Weights of a small image captioner.
Training: muon at rate 0.0094, batches of 128.
Data: trained on close-ups of made-up surfaces with and without defects, 203450 training examples, 4.2 epochs.
Rows from block 4 of the text decoder, named by matrix and row number. Rows with one number belong to one neuron. Each number is 200 + 40 x the weight over the matrix's rms, rounded and kept within 0 to 999. All counts start at 0.
# fc1: MLP up (decoder.blocks.4.mlp.fc1.weight, 1152x192), inputs 0-63
# fc2: MLP down (decoder.blocks.4.mlp.fc2.weight, 192x1152, transposed), outputs 0-63
fc1.260,220,155,208,183,226,228,237,208,162,209,204,211,238,206,207,195,181,205,201,186,188,176,225,155,207,200,255,155,227,202,238,227,185,190,195,185,181,244,284,173,191,223,190,211,217,236,200,221,231,209,196,183,230,182,162,161,188,216,190,214,226,215,199,206
fc2.260,249,208,198,185,175,205,231,165,142,167,166,243,230,172,211,164,231,211,205,196,198,167,196,190,254,240,236,221,165,203,195,173,290,206,201,251,174,147,230,175,177,224,169,195,208,241,177,216,188,184,161,233,200,190,208,242,176,178,245,171,152,177,199,215
fc1.261,204,201,200,207,200,197,207,212,202,192,210,192,212,216,190,192,196,205,202,208,195,196,198,204,207,199,208,204,207,192,200,185,201,184,205,211,197,206,210,199,201,194,199,202,211,200,203,201,200,209,186,195,207,197,196,193,191,205,191,204,192,205,195,204
fc2.261,248,194,154,216,188,200,252,201,178,222,217,220,176,169,170,228,194,169,252,195,208,230,208,180,197,230,180,168,229,196,206,207,202,185,175,188,223,230,177,230,151,140,186,242,170,224,205,206,155,193,242,216,227,167,176,196,178,174,195,175,260,207,171,196
fc1.262,215,173,183,198,191,227,205,200,197,175,206,214,133,218,238,190,192,231,216,213,229,240,185,171,193,239,230,206,263,177,157,157,182,191,211,192,189,225,164,258,175,221,258,201,195,205,189,137,212,228,207,211,229,217,162,224,211,196,257,151,192,179,207,201
fc2.262,221,147,264,203,165,237,211,180,241,191,234,149,208,214,219,217,171,117,178,198,208,242,175,186,126,208,238,177,138,209,219,225,130,203,174,179,276,287,171,231,196,221,243,174,242,187,191,157,182,234,228,165,171,209,200,179,229,189,177,201,136,214,231,177
fc1.263,200,228,162,205,242,143,220,232,166,120,25,116,189,167,130,229,328,94,147,121,210,191,210,162,236,186,232,129,273,255,182,172,180,242,178,170,212,250,212,260,120,202,200,177,228,279,196,265,138,246,168,157,202,252,160,257,177,253,292,205,187,308,187,212
fc2.263,105,169,182,209,253,193,224,181,210,119,254,202,211,176,214,221,196,247,193,243,154,163,242,224,214,155,152,240,231,204,188,210,198,275,260,136,212,233,167,229,123,229,189,212,175,289,162,160,257,198,213,165,167,220,191,195,239,245,256,229,200,162,203,152
fc1.264,278,281,197,104,194,163,168,217,196,275,276,317,134,263,195,131,266,198,137,200,233,165,231,281,136,136,206,185,210,122,263,180,400,52,430,195,191,121,199,131,284,292,200,76,49,163,176,242,104,114,127,218,144,220,232,411,156,151,150,184,65,139,91,208
fc2.264,76,98,205,113,307,165,232,204,138,238,154,114,175,144,189,257,94,116,280,95,192,152,281,247,200,162,139,167,225,224,144,250,183,280,239,254,196,181,223,225,271,106,191,331,259,209,152,212,180,250,240,193,285,140,310,176,293,198,249,240,238,231,295,258
fc1.265,206,192,180,204,243,222,212,250,223,182,235,199,159,201,202,196,194,190,229,237,202,230,197,182,210,208,240,172,187,211,241,199,162,190,203,193,172,197,217,253,203,100,211,218,214,200,181,222,164,219,122,187,243,212,167,221,200,192,180,149,245,224,184,211
fc2.265,223,257,240,220,198,194,115,123,135,200,220,209,144,194,231,269,188,212,145,172,218,214,222,268,183,213,112,178,254,232,194,153,176,86,128,74,244,185,155,224,232,153,162,242,224,112,112,297,236,222,175,193,207,145,223,165,232,140,254,67,173,211,206,216
fc1.266,213,194,115,123,326,51,231,380,127,119,327,239,102,256,133,157,208,172,355,157,254,56,321,173,385,241,216,133,170,200,229,137,166,265,363,317,156,246,330,294,455,55,0,220,140,205,97,60,143,202,19,255,170,305,179,204,188,241,270,322,123,177,252,172
fc2.266,126,139,139,335,148,216,158,115,252,234,243,298,300,149,252,162,199,135,188,184,120,343,110,249,149,185,193,229,66,37,192,390,192,202,150,217,244,136,65,243,153,181,243,189,373,115,310,335,247,193,338,101,245,209,212,108,242,211,176,147,205,189,166,97
fc1.267,241,217,201,181,214,179,177,226,193,179,185,195,185,221,186,198,200,194,169,182,193,175,257,187,207,211,210,222,218,226,186,173,226,190,202,168,204,216,179,208,190,211,195,173,193,181,216,218,191,210,218,213,213,196,190,186,200,219,213,232,162,173,198,185
fc2.267,208,241,166,186,193,191,205,195,166,201,198,165,206,162,176,254,212,200,241,245,207,179,167,218,175,214,210,192,193,212,212,187,234,159,173,201,200,220,192,230,213,226,212,197,217,179,206,193,256,218,201,212,161,206,241,184,218,171,197,172,227,239,153,197
fc1.268,210,185,201,226,208,197,187,202,209,205,190,192,188,213,198,200,202,201,200,201,199,182,195,212,212,195,211,202,196,213,195,183,210,196,197,195,191,202,202,192,208,195,200,205,198,209,200,211,204,204,206,199,209,195,198,197,207,210,199,204,195,202,212,206
fc2.268,196,203,197,178,191,231,193,170,201,160,181,206,214,228,168,142,192,199,211,180,187,211,216,205,190,254,199,175,172,185,233,190,201,217,191,168,233,194,184,218,176,151,193,236,250,262,197,165,127,208,236,223,233,191,278,172,194,249,191,219,229,281,214,207
fc1.269,178,216,206,187,180,180,189,206,171,207,193,194,224,209,222,207,206,200,186,179,167,185,211,193,186,210,190,163,200,203,229,185,209,210,214,214,194,202,202,216,209,194,204,217,176,201,174,210,203,180,176,151,202,182,188,190,181,194,233,203,212,214,186,191
fc2.269,233,152,219,248,228,220,227,202,198,177,236,205,185,194,174,163,191,195,189,196,183,182,227,220,216,211,183,234,223,166,184,210,219,217,183,210,231,192,165,199,227,179,211,170,151,199,122,167,203,179,221,238,179,147,244,262,135,225,201,171,187,144,165,223
fc1.270,238,192,220,215,214,166,230,166,269,111,239,215,178,212,246,140,212,284,228,200,209,240,193,152,297,225,180,170,152,257,147,64,262,125,257,216,235,216,170,270,231,152,202,183,189,137,63,191,244,147,152,255,172,145,156,132,273,170,199,265,186,236,195,171
fc2.270,141,165,141,190,185,213,224,169,209,269,167,172,242,136,259,283,155,144,251,201,184,219,220,245,149,165,197,207,112,240,188,208,271,232,139,163,184,257,167,221,217,311,262,198,205,125,195,193,293,205,191,191,194,257,234,253,210,293,181,233,242,158,219,203
fc1.271,188,180,225,254,188,198,282,241,165,187,207,248,194,222,129,179,218,147,125,167,190,202,165,221,187,154,226,129,185,201,260,177,263,124,187,211,238,218,211,215,172,219,211,155,165,230,190,236,239,241,167,263,172,189,254,170,219,221,191,166,252,185,175,193
fc2.271,182,246,193,236,198,205,198,274,287,206,194,232,194,222,206,180,212,195,234,124,200,227,312,154,254,212,224,202,224,167,229,205,219,190,217,198,194,146,174,217,240,203,248,239,152,157,201,209,246,216,163,184,243,159,181,231,163,265,207,217,153,223,187,190
fc1.272,166,95,170,265,250,153,211,159,188,249,247,210,138,192,251,213,174,254,132,146,179,186,176,244,189,214,174,195,290,157,221,233,197,187,208,274,134,280,183,290,160,154,242,182,174,179,223,281,168,194,167,171,135,152,114,106,291,241,221,204,246,170,188,189
fc2.272,199,221,245,207,155,207,180,243,190,167,186,187,212,213,213,205,285,220,179,240,253,181,189,195,197,204,188,199,137,166,202,150,190,108,225,120,264,179,184,162,199,222,238,239,195,206,145,190,229,128,145,213,207,214,152,200,162,212,171,203,198,237,175,158
fc1.273,137,183,187,204,204,162,189,145,190,248,253,185,180,136,277,143,237,161,148,187,167,154,275,120,155,215,257,182,247,151,180,207,193,249,174,198,183,196,220,259,149,191,222,178,144,279,187,191,173,209,65,234,150,205,271,157,180,231,208,134,175,216,287,255
fc2.273,297,236,191,158,199,229,275,233,184,186,189,188,160,281,196,219,168,148,265,280,198,197,192,289,219,264,154,226,150,150,165,132,194,111,246,201,204,225,235,127,324,172,167,193,191,253,234,189,224,237,160,255,181,205,140,232,111,259,185,241,248,122,133,160
fc1.274,311,210,155,178,218,235,328,207,175,255,210,195,192,204,221,220,204,271,150,281,178,124,220,236,211,226,208,230,204,232,200,149,310,126,123,172,259,332,276,206,322,214,241,246,207,156,138,178,194,212,145,216,204,127,205,210,101,249,202,274,223,145,190,155
fc2.274,214,209,254,250,211,187,189,257,135,175,172,216,267,216,198,223,154,269,188,216,149,153,228,149,283,180,254,175,228,168,263,179,103,173,227,221,236,332,260,283,215,203,235,136,281,247,181,221,150,189,181,247,181,220,187,265,116,182,216,189,175,189,125,213
fc1.275,197,191,201,198,194,194,200,200,191,195,205,197,204,202,196,199,193,200,205,191,201,202,198,198,198,196,207,201,202,204,210,195,196,200,197,188,200,197,201,198,206,205,210,194,211,200,194,208,198,202,198,206,192,201,198,201,205,206,204,202,205,198,195,200
fc2.275,201,207,236,205,214,206,236,184,224,210,164,183,193,202,212,201,241,153,248,216,213,229,223,179,216,202,213,216,183,206,177,203,184,224,247,252,190,181,240,211,204,181,200,266,218,247,198,226,204,156,219,177,237,218,173,169,185,172,165,242,219,224,176,233
fc1.276,187,196,191,229,190,206,219,209,184,184,212,195,207,214,210,204,182,197,193,189,196,192,202,218,208,193,202,201,194,226,190,210,204,198,188,197,213,213,212,203,206,203,194,211,214,214,192,202,202,197,185,174,202,206,217,207,200,201,200,214,195,191,219,202
fc2.276,241,149,225,162,194,187,210,203,196,179,253,203,177,172,275,218,178,248,202,197,240,251,159,199,201,239,188,188,168,247,186,147,187,217,228,196,265,177,199,185,193,180,215,253,157,219,182,189,193,166,202,223,185,178,179,218,215,176,234,207,156,193,173,227
fc1.277,194,199,196,198,205,202,208,199,191,206,198,202,199,209,210,186,199,208,202,196,207,199,204,212,206,202,196,203,206,204,196,202,204,191,192,195,207,200,207,200,213,195,214,201,207,192,187,187,204,194,191,200,190,209,193,197,201,200,188,213,208,199,203,204
fc2.277,189,176,254,183,194,191,177,148,201,190,192,187,202,195,185,239,191,174,207,153,187,227,160,234,254,186,255,170,199,221,242,212,191,238,212,201,237,192,221,190,175,189,159,151,196,192,157,200,211,235,210,191,209,207,227,171,200,170,204,181,208,183,214,158
fc1.278,150,274,197,134,224,223,209,142,177,276,269,185,222,139,159,169,193,254,247,289,161,192,204,244,200,219,156,211,184,242,211,86,196,290,230,158,179,295,232,208,175,211,268,191,182,187,76,220,165,147,252,146,218,146,180,92,272,154,266,219,194,195,263,154
fc2.278,282,148,282,126,133,149,151,214,144,209,53,226,194,263,211,198,163,202,219,178,272,206,295,128,224,168,190,200,168,203,259,244,206,145,207,147,143,157,201,108,205,84,225,104,253,158,323,256,201,146,184,206,106,144,167,168,172,152,191,191,128,212,241,274
fc1.279,226,222,181,189,171,215,179,211,183,214,198,203,195,172,186,205,168,182,227,170,212,214,222,175,201,237,194,225,232,178,162,195,183,176,224,266,213,205,220,215,203,143,178,146,184,196,137,232,233,235,146,271,165,217,198,145,185,189,245,199,217,167,267,165
fc2.279,187,257,232,196,176,174,194,226,173,220,202,219,245,233,192,152,241,251,168,161,214,189,227,207,242,214,224,171,256,233,212,210,247,234,180,170,195,207,151,216,199,152,212,197,216,191,215,162,187,150,203,148,213,245,194,198,247,235,202,201,231,199,233,183
fc1.280,217,236,106,150,157,102,220,183,238,273,254,272,185,265,189,162,201,119,233,250,134,242,180,213,184,348,344,169,181,157,260,253,332,175,351,190,200,149,183,188,149,188,185,252,172,193,244,187,192,224,83,154,258,208,221,277,232,216,162,149,162,217,135,216
fc2.280,198,217,188,187,214,218,207,227,150,215,159,161,169,165,184,291,209,296,183,144,158,237,195,225,209,160,213,146,206,211,132,150,127,217,200,253,203,204,187,197,207,252,269,170,192,98,87,254,189,200,288,111,171,227,230,250,182,147,186,238,236,162,223,142
fc1.281,207,142,179,270,224,204,119,210,95,194,286,255,156,236,232,113,117,148,74,222,124,142,190,177,187,150,267,113,218,290,245,196,161,106,193,286,328,309,147,253,186,295,133,194,190,213,217,259,151,203,111,269,106,228,130,316,154,249,221,252,166,201,172,271
fc2.281,229,227,241,245,51,80,220,270,246,190,131,239,199,215,226,202,203,222,178,169,243,170,245,175,260,198,192,169,223,186,218,222,215,158,219,202,232,113,136,193,133,147,200,245,199,231,228,184,261,173,216,167,241,207,166,217,108,221,132,236,276,242,296,138
fc1.282,246,177,187,171,202,172,230,192,195,164,215,238,140,217,208,153,198,231,218,211,165,186,244,163,208,208,208,261,235,145,193,149,207,152,160,198,209,233,231,215,258,203,232,157,210,207,239,200,237,204,190,191,132,210,175,181,138,210,215,197,247,182,206,199
fc2.282,222,204,209,272,219,218,176,227,205,231,214,146,158,126,194,238,228,131,131,225,177,246,200,187,114,242,202,139,151,213,186,218,138,213,208,184,232,141,225,194,259,104,242,250,193,194,215,243,168,234,232,181,212,212,247,253,302,225,192,203,277,258,235,255
fc1.283,203,198,202,197,198,204,212,206,199,196,200,202,191,208,201,216,198,190,213,196,208,204,199,207,193,205,197,201,200,192,201,211,204,200,205,197,202,194,205,200,192,199,203,183,195,200,201,197,193,203,192,202,192,206,191,200,205,202,198,203,199,194,197,201
fc2.283,232,222,205,205,241,247,182,149,236,245,205,185,163,201,240,169,190,210,177,212,256,177,202,240,219,155,211,178,178,178,212,169,164,228,154,234,212,135,166,217,238,275,189,180,147,170,186,165,215,204,205,230,198,198,181,218,163,200,192,220,166,226,176,135
fc1.284,242,162,152,228,156,204,183,225,220,279,183,220,216,211,180,184,190,248,146,188,182,167,222,200,212,199,233,228,178,162,217,229,234,170,233,230,257,159,174,211,189,207,187,164,186,114,184,207,160,222,167,227,178,224,182,221,218,181,200,152,192,178,236,238
fc2.284,141,271,136,191,197,142,213,152,187,224,239,167,126,229,185,222,214,188,209,267,236,200,195,209,175,222,124,175,217,99,177,190,189,199,179,183,170,206,175,183,171,156,208,220,215,191,171,220,239,246,195,160,199,200,181,167,230,179,211,219,210,191,179,142
fc1.285,227,227,193,197,214,210,193,219,190,221,249,211,204,213,220,148,250,209,150,232,215,195,187,209,189,184,226,189,183,165,202,183,194,220,186,162,198,200,223,202,198,168,158,231,208,167,237,233,264,213,156,215,161,214,200,201,201,218,219,167,191,214,198,181
fc2.285,196,259,191,224,253,255,256,217,176,176,266,220,173,207,203,214,225,205,258,212,205,214,219,217,195,165,196,165,177,240,137,240,150,198,228,187,249,159,219,211,172,258,218,230,191,191,144,153,224,173,177,190,217,213,149,220,201,143,267,220,166,120,171,169
fc1.286,247,187,205,187,142,196,203,199,189,212,166,215,222,166,209,185,198,214,210,193,214,178,209,215,189,181,193,200,229,214,211,232,151,213,197,186,223,207,201,184,262,210,220,210,200,173,200,181,210,218,219,178,178,181,163,200,179,257,226,184,166,187,167,226
fc2.286,186,145,233,216,216,141,250,186,154,205,228,108,200,242,227,174,199,218,238,214,231,217,187,196,192,222,228,256,190,193,151,189,223,132,217,230,242,220,155,178,184,189,169,124,218,226,160,229,254,201,180,261,228,256,135,149,115,157,135,179,230,186,233,140
fc1.287,186,205,202,202,229,205,235,229,175,134,205,200,203,209,193,227,151,174,241,199,236,199,259,160,245,146,234,230,190,204,151,210,193,176,180,236,201,235,198,196,207,198,203,208,176,175,191,238,205,202,211,160,200,169,174,208,223,137,190,174,196,170,199,198
fc2.287,234,176,189,231,187,217,194,163,223,170,239,212,210,193,187,194,222,192,184,207,223,205,192,223,181,149,241,216,178,165,196,196,169,200,176,201,219,218,166,130,197,181,208,171,187,179,187,255,179,175,235,238,231,245,207,205,130,204,190,216,221,256,199,182
fc1.288,183,253,285,219,298,231,256,214,210,108,199,236,180,125,238,258,237,225,205,141,198,165,183,198,257,236,233,228,186,201,154,188,213,257,203,191,159,204,214,178,184,293,243,141,213,212,134,164,139,119,153,220,190,184,166,206,247,186,166,216,221,149,142,224
fc2.288,190,286,175,197,258,129,202,141,195,200,275,188,294,86,256,261,286,182,232,252,208,208,144,188,251,207,218,216,220,234,146,145,259,231,119,261,225,192,258,238,121,300,222,214,154,301,147,148,224,165,240,165,126,92,116,195,128,269,260,139,188,186,129,320
fc1.289,231,297,188,154,196,90,106,189,145,143,232,271,138,243,297,142,254,179,90,178,130,204,273,197,263,195,164,246,283,212,154,160,180,145,212,140,200,236,201,234,273,248,130,186,223,207,284,254,185,213,216,239,173,238,255,146,164,232,207,159,160,153,152,209
fc2.289,151,180,219,177,150,218,248,230,294,156,259,244,189,139,195,234,159,168,218,134,114,174,277,126,184,196,181,188,192,180,165,221,150,293,185,208,207,255,231,153,233,162,213,252,140,264,205,107,191,273,223,222,199,198,223,186,228,242,212,218,221,226,226,181
fc1.290,117,195,305,297,248,211,150,200,289,177,282,260,123,183,148,179,263,250,237,170,248,159,340,176,123,174,241,204,245,286,208,139,217,334,78,234,148,210,215,178,118,187,225,163,163,191,220,247,131,247,150,210,214,308,142,132,191,289,252,164,172,120,71,147
fc2.290,213,256,198,166,231,115,200,242,170,223,176,178,75,153,191,229,236,141,119,219,195,209,244,231,258,295,212,163,145,208,231,226,224,160,160,226,203,166,258,108,192,110,125,258,214,213,188,239,180,156,159,79,194,267,245,158,209,261,182,191,297,256,118,113
fc1.291,184,193,173,178,235,167,136,233,134,261,241,222,219,238,291,154,182,160,218,255,168,184,167,168,205,250,218,95,195,167,229,234,199,190,190,173,135,139,189,192,139,213,217,194,174,135,196,241,232,221,162,165,250,204,239,211,206,161,249,193,194,150,227,249
fc2.291,285,229,162,178,220,218,242,178,163,253,181,187,207,124,218,275,283,190,165,202,195,177,195,236,239,221,194,244,171,194,151,157,222,171,203,176,203,200,294,194,192,224,159,195,151,188,144,227,186,177,154,260,213,179,214,164,159,241,294,118,213,244,209,189
fc1.292,179,193,178,191,222,188,220,214,196,205,226,191,204,172,214,182,196,190,191,220,199,182,230,213,194,208,184,200,174,221,210,198,209,217,174,197,198,206,217,223,218,226,210,207,178,202,171,190,182,191,238,176,225,180,200,210,220,192,198,185,188,195,183,191
fc2.292,223,181,213,196,164,204,239,209,201,156,172,177,183,184,205,183,214,177,256,218,203,245,203,215,225,196,272,176,191,181,167,200,182,217,222,192,240,245,117,232,166,204,210,218,199,200,226,207,211,183,153,265,229,212,181,226,143,214,199,199,270,216,201,163
fc1.293,229,143,166,155,204,124,139,356,229,217,265,217,181,263,227,199,259,214,149,256,292,155,253,156,206,190,206,116,147,124,171,9,178,172,248,78,221,300,224,200,208,208,207,181,132,231,168,208,256,171,195,216,256,260,164,256,90,289,245,224,221,213,224,169
fc2.293,245,222,215,128,282,294,143,192,220,161,307,251,213,275,183,97,132,212,107,276,179,189,241,167,146,237,290,176,148,184,250,196,220,153,189,218,140,167,124,121,321,196,140,215,212,147,215,185,138,96,193,216,191,204,128,208,252,185,145,290,161,211,237,244
fc1.294,185,167,203,185,205,220,204,213,192,187,215,205,163,216,222,206,204,183,218,180,220,193,209,223,219,186,182,187,176,174,220,180,219,188,218,202,202,196,190,198,195,218,192,214,203,221,203,203,199,194,178,241,174,188,199,207,196,192,195,203,192,198,202,215
fc2.294,219,182,199,230,212,216,216,220,213,230,196,215,186,186,231,203,205,237,192,183,213,178,119,157,261,226,203,228,213,228,185,204,197,213,225,210,219,178,180,169,169,162,165,198,227,194,220,224,138,206,237,184,214,207,142,175,226,184,176,223,226,204,222,247
fc1.295,184,168,245,89,299,231,321,189,238,9,349,323,114,239,125,193,225,229,174,270,187,137,290,141,175,297,314,271,166,228,260,160,332,200,47,281,288,314,178,98,216,180,392,175,296,192,260,261,133,300,21,292,255,165,76,243,67,233,226,258,190,175,0,199
fc2.295,259,165,145,222,204,178,262,177,181,214,213,321,166,287,72,176,263,316,147,160,151,211,199,201,196,212,275,187,261,219,227,203,216,117,176,207,241,198,245,216,186,304,208,211,305,250,259,129,231,167,119,208,130,221,104,198,136,301,216,229,127,63,216,247
fc1.296,204,196,212,214,201,191,189,210,201,177,199,201,189,198,192,202,182,202,187,208,184,194,212,190,195,211,205,209,192,199,215,195,191,201,196,193,188,185,201,210,210,198,196,201,203,194,192,205,198,185,197,201,215,208,222,186,208,200,199,199,205,194,201,204
fc2.296,216,275,272,192,214,233,217,160,229,228,177,133,189,208,199,171,226,175,167,194,166,200,191,181,244,218,221,190,171,234,196,209,219,160,185,148,186,184,222,204,234,116,227,179,226,200,143,205,184,206,243,179,240,186,249,198,215,218,212,211,167,225,204,176
fc1.297,134,301,161,192,224,165,202,182,122,204,245,232,188,263,134,243,84,186,218,95,221,208,126,151,226,237,141,154,149,197,179,49,195,225,271,220,87,274,302,142,185,188,246,323,271,215,200,135,249,118,187,238,202,251,99,89,178,157,258,275,148,194,208,230
fc2.297,221,303,129,115,112,254,103,162,141,317,113,102,230,112,172,240,200,185,195,267,191,229,67,249,138,99,199,151,226,107,282,250,137,70,260,208,162,171,104,284,279,133,278,229,206,203,157,246,219,280,151,133,245,193,207,226,223,220,203,136,182,301,250,161
fc1.298,202,204,201,184,191,191,216,210,183,196,190,213,209,193,210,205,218,189,217,183,223,196,199,194,211,196,211,178,196,217,186,205,219,187,195,196,212,177,196,194,190,224,202,190,200,202,183,212,194,160,198,201,191,208,193,198,206,204,195,206,205,199,177,193
fc2.298,184,195,236,246,201,235,170,181,255,176,204,194,162,211,199,185,185,204,206,159,265,205,201,183,198,249,220,218,215,225,183,186,236,208,163,199,178,226,214,208,220,160,135,177,202,203,161,176,129,171,169,241,164,213,156,181,208,187,185,270,198,227,234,245
fc1.299,356,339,281,245,139,142,321,291,177,218,199,306,96,81,108,115,0,188,91,337,92,328,355,150,173,285,269,213,263,290,279,82,134,63,196,143,199,428,322,147,282,119,261,190,140,228,230,422,340,182,156,227,57,114,255,124,85,199,30,299,273,79,127,299
fc2.299,224,200,197,129,0,220,247,210,307,201,142,287,0,85,0,73,0,162,211,225,155,512,254,109,39,203,353,137,257,270,130,50,158,18,161,112,37,329,259,25,85,127,327,185,298,344,480,494,232,227,98,340,30,225,77,373,182,87,30,315,249,181,282,321
fc1.300,163,174,219,190,169,146,241,236,106,200,176,199,212,238,157,238,155,167,161,298,211,185,197,210,178,224,203,254,195,178,164,170,174,203,258,192,215,302,245,245,196,129,190,213,174,256,189,265,225,171,241,193,132,205,226,150,169,219,183,191,283,195,198,209
fc2.300,212,181,295,244,166,209,196,211,275,185,197,114,198,153,197,116,180,178,105,159,157,216,234,165,228,191,193,292,259,179,211,129,159,294,253,221,205,181,191,191,227,213,144,182,161,172,170,222,140,240,250,254,164,259,204,231,189,185,206,188,127,216,223,173
fc1.301,189,204,215,220,191,205,192,200,201,199,202,199,214,193,211,214,195,192,194,196,190,185,215,171,206,200,197,196,213,207,194,199,218,207,191,209,219,211,198,208,188,207,194,211,176,175,190,213,194,207,210,170,215,197,194,186,179,191,204,195,236,215,212,173
fc2.301,212,207,195,186,211,193,208,205,193,192,186,130,186,252,177,207,193,178,184,238,166,219,170,214,188,193,205,165,195,222,226,197,174,142,238,176,123,209,186,248,192,127,232,206,239,163,227,233,197,248,207,179,213,215,212,158,224,233,186,208,238,197,179,187
fc1.302,181,185,223,239,227,194,243,201,207,171,201,182,184,204,185,212,182,203,178,182,203,197,221,192,181,150,202,156,180,232,186,221,154,222,179,214,181,246,229,203,168,223,219,195,203,210,233,200,163,179,189,167,228,226,204,171,251,236,242,185,187,203,222,194
fc2.302,157,236,211,238,212,212,218,203,217,172,240,230,165,226,242,227,232,154,177,191,167,191,203,190,152,180,244,144,217,187,189,231,170,205,197,179,194,226,248,185,180,229,214,189,193,248,145,153,178,230,160,208,184,201,204,226,147,235,211,168,209,199,157,162
fc1.303,214,200,213,205,229,207,206,191,171,205,207,218,197,209,214,195,197,199,192,202,193,212,192,207,213,177,225,198,193,220,199,197,213,175,188,222,217,190,220,186,199,184,203,204,213,202,194,201,214,199,183,208,200,194,191,203,219,191,180,192,193,213,205,203
fc2.303,187,168,193,213,198,217,215,222,138,140,161,218,210,201,170,239,191,192,246,205,203,191,209,196,181,173,206,222,182,259,191,172,153,217,207,176,151,198,163,216,175,208,221,219,170,209,204,175,207,221,176,191,232,217,268,238,171,205,231,169,206,219,213,232
fc1.304,202,193,198,182,206,204,206,211,204,176,228,221,182,218,163,205,183,205,199,205,169,218,203,175,213,185,197,209,220,214,237,145,226,212,163,196,214,266,175,189,212,173,218,216,206,206,190,185,195,206,180,222,179,221,191,193,196,207,182,200,183,207,204,217
fc2.304,123,147,152,245,216,244,219,167,208,208,241,200,213,193,222,216,197,251,206,238,205,153,179,242,198,265,201,172,233,185,229,246,211,181,203,174,197,187,217,215,208,247,256,142,206,208,192,177,171,227,172,227,242,146,204,231,171,194,219,205,147,217,165,199
fc1.305,208,129,104,220,220,172,240,233,135,214,245,175,133,201,188,207,173,175,186,191,249,184,241,174,223,188,220,171,204,209,238,155,191,203,162,238,173,263,188,202,257,234,189,158,155,259,168,185,119,236,248,232,163,209,163,251,202,211,243,205,181,221,259,164
fc2.305,170,221,168,194,182,193,219,170,210,178,265,220,194,204,254,154,227,233,261,233,210,262,205,221,214,207,203,166,185,189,222,259,196,175,169,194,204,160,206,201,162,212,150,234,240,195,236,190,243,258,178,217,199,212,213,213,154,127,206,171,248,206,218,175
fc1.306,188,192,226,219,201,192,205,181,201,192,199,214,207,214,209,194,199,205,193,185,212,204,190,221,193,205,177,191,199,208,200,207,188,199,199,200,194,227,187,206,192,198,225,186,226,209,200,166,184,200,199,212,204,202,229,191,189,205,212,180,211,204,199,200
fc2.306,182,249,149,156,231,194,163,193,203,215,226,215,167,186,248,224,215,188,178,224,215,248,195,177,197,211,214,180,216,222,190,206,198,177,210,199,197,175,235,232,228,183,228,202,221,244,178,226,184,192,164,194,167,174,208,186,197,240,216,195,191,215,239,202
fc1.307,211,202,188,203,203,199,192,211,199,196,210,206,191,212,205,205,195,192,192,201,178,199,195,186,195,200,199,205,209,184,189,196,198,197,199,206,217,211,192,196,207,191,189,196,192,197,198,200,208,213,190,199,196,196,199,192,196,209,195,188,209,193,209,195
fc2.307,168,242,233,225,163,178,226,183,188,220,229,211,234,170,231,169,273,229,217,150,165,217,191,156,259,209,217,160,213,131,206,212,222,255,191,189,198,179,180,186,120,168,215,192,263,222,184,186,170,164,149,151,269,228,146,200,175,198,206,216,211,202,208,186
fc1.308,199,203,275,224,235,232,255,226,178,226,159,197,213,220,224,212,205,185,186,156,143,165,208,190,185,190,185,271,214,189,195,166,205,224,239,259,199,174,179,202,268,173,242,185,220,206,223,263,223,213,140,246,190,242,208,208,205,225,196,166,206,175,191,166
fc2.308,157,181,83,209,207,201,231,216,169,162,232,210,193,232,230,211,204,229,212,226,170,310,225,201,199,270,133,164,182,213,183,150,207,191,199,283,196,162,279,213,169,231,185,186,256,206,201,180,198,220,145,145,221,168,218,174,232,205,271,204,168,112,241,161
fc1.309,203,207,222,196,194,217,215,227,192,215,187,209,212,187,202,208,203,207,203,191,190,193,171,223,204,183,201,185,185,200,196,193,200,190,207,192,202,197,232,208,183,208,188,184,204,188,194,186,221,227,182,210,188,203,202,190,199,214,233,191,208,177,188,190
fc2.309,232,230,272,205,205,198,203,152,128,231,203,191,227,192,195,151,186,219,159,280,204,242,230,244,196,193,241,176,184,171,198,232,216,217,189,226,192,192,203,221,177,183,229,211,268,211,163,199,188,180,193,199,178,178,179,195,191,232,220,138,151,135,179,224
fc1.310,205,190,203,197,208,166,197,197,213,214,197,199,207,215,211,205,193,185,197,205,185,191,219,192,200,190,191,187,183,209,219,189,181,194,206,202,193,188,202,218,180,200,209,184,205,211,198,192,204,198,225,195,201,207,194,195,222,204,222,206,204,181,173,201
fc2.310,177,181,157,303,204,208,226,176,212,192,170,200,178,143,225,237,205,158,205,199,237,180,184,217,187,166,225,204,173,149,192,210,202,185,221,246,232,271,233,224,221,259,132,230,174,203,185,210,198,242,259,236,184,205,204,185,192,127,193,219,214,204,216,223
fc1.311,211,120,174,247,162,160,234,224,178,129,285,169,149,224,202,86,211,142,149,257,64,128,173,161,230,192,290,170,236,200,263,223,149,175,237,207,271,233,170,194,280,182,94,161,263,180,162,183,183,243,150,273,125,155,265,238,182,223,177,222,196,156,258,277
fc2.311,216,237,120,174,232,177,142,235,159,190,216,183,251,264,230,202,121,165,145,323,287,221,158,123,186,196,279,215,194,206,171,222,255,138,174,165,147,179,191,204,184,273,301,237,175,231,228,158,199,61,188,172,245,224,134,247,247,149,178,252,192,315,93,206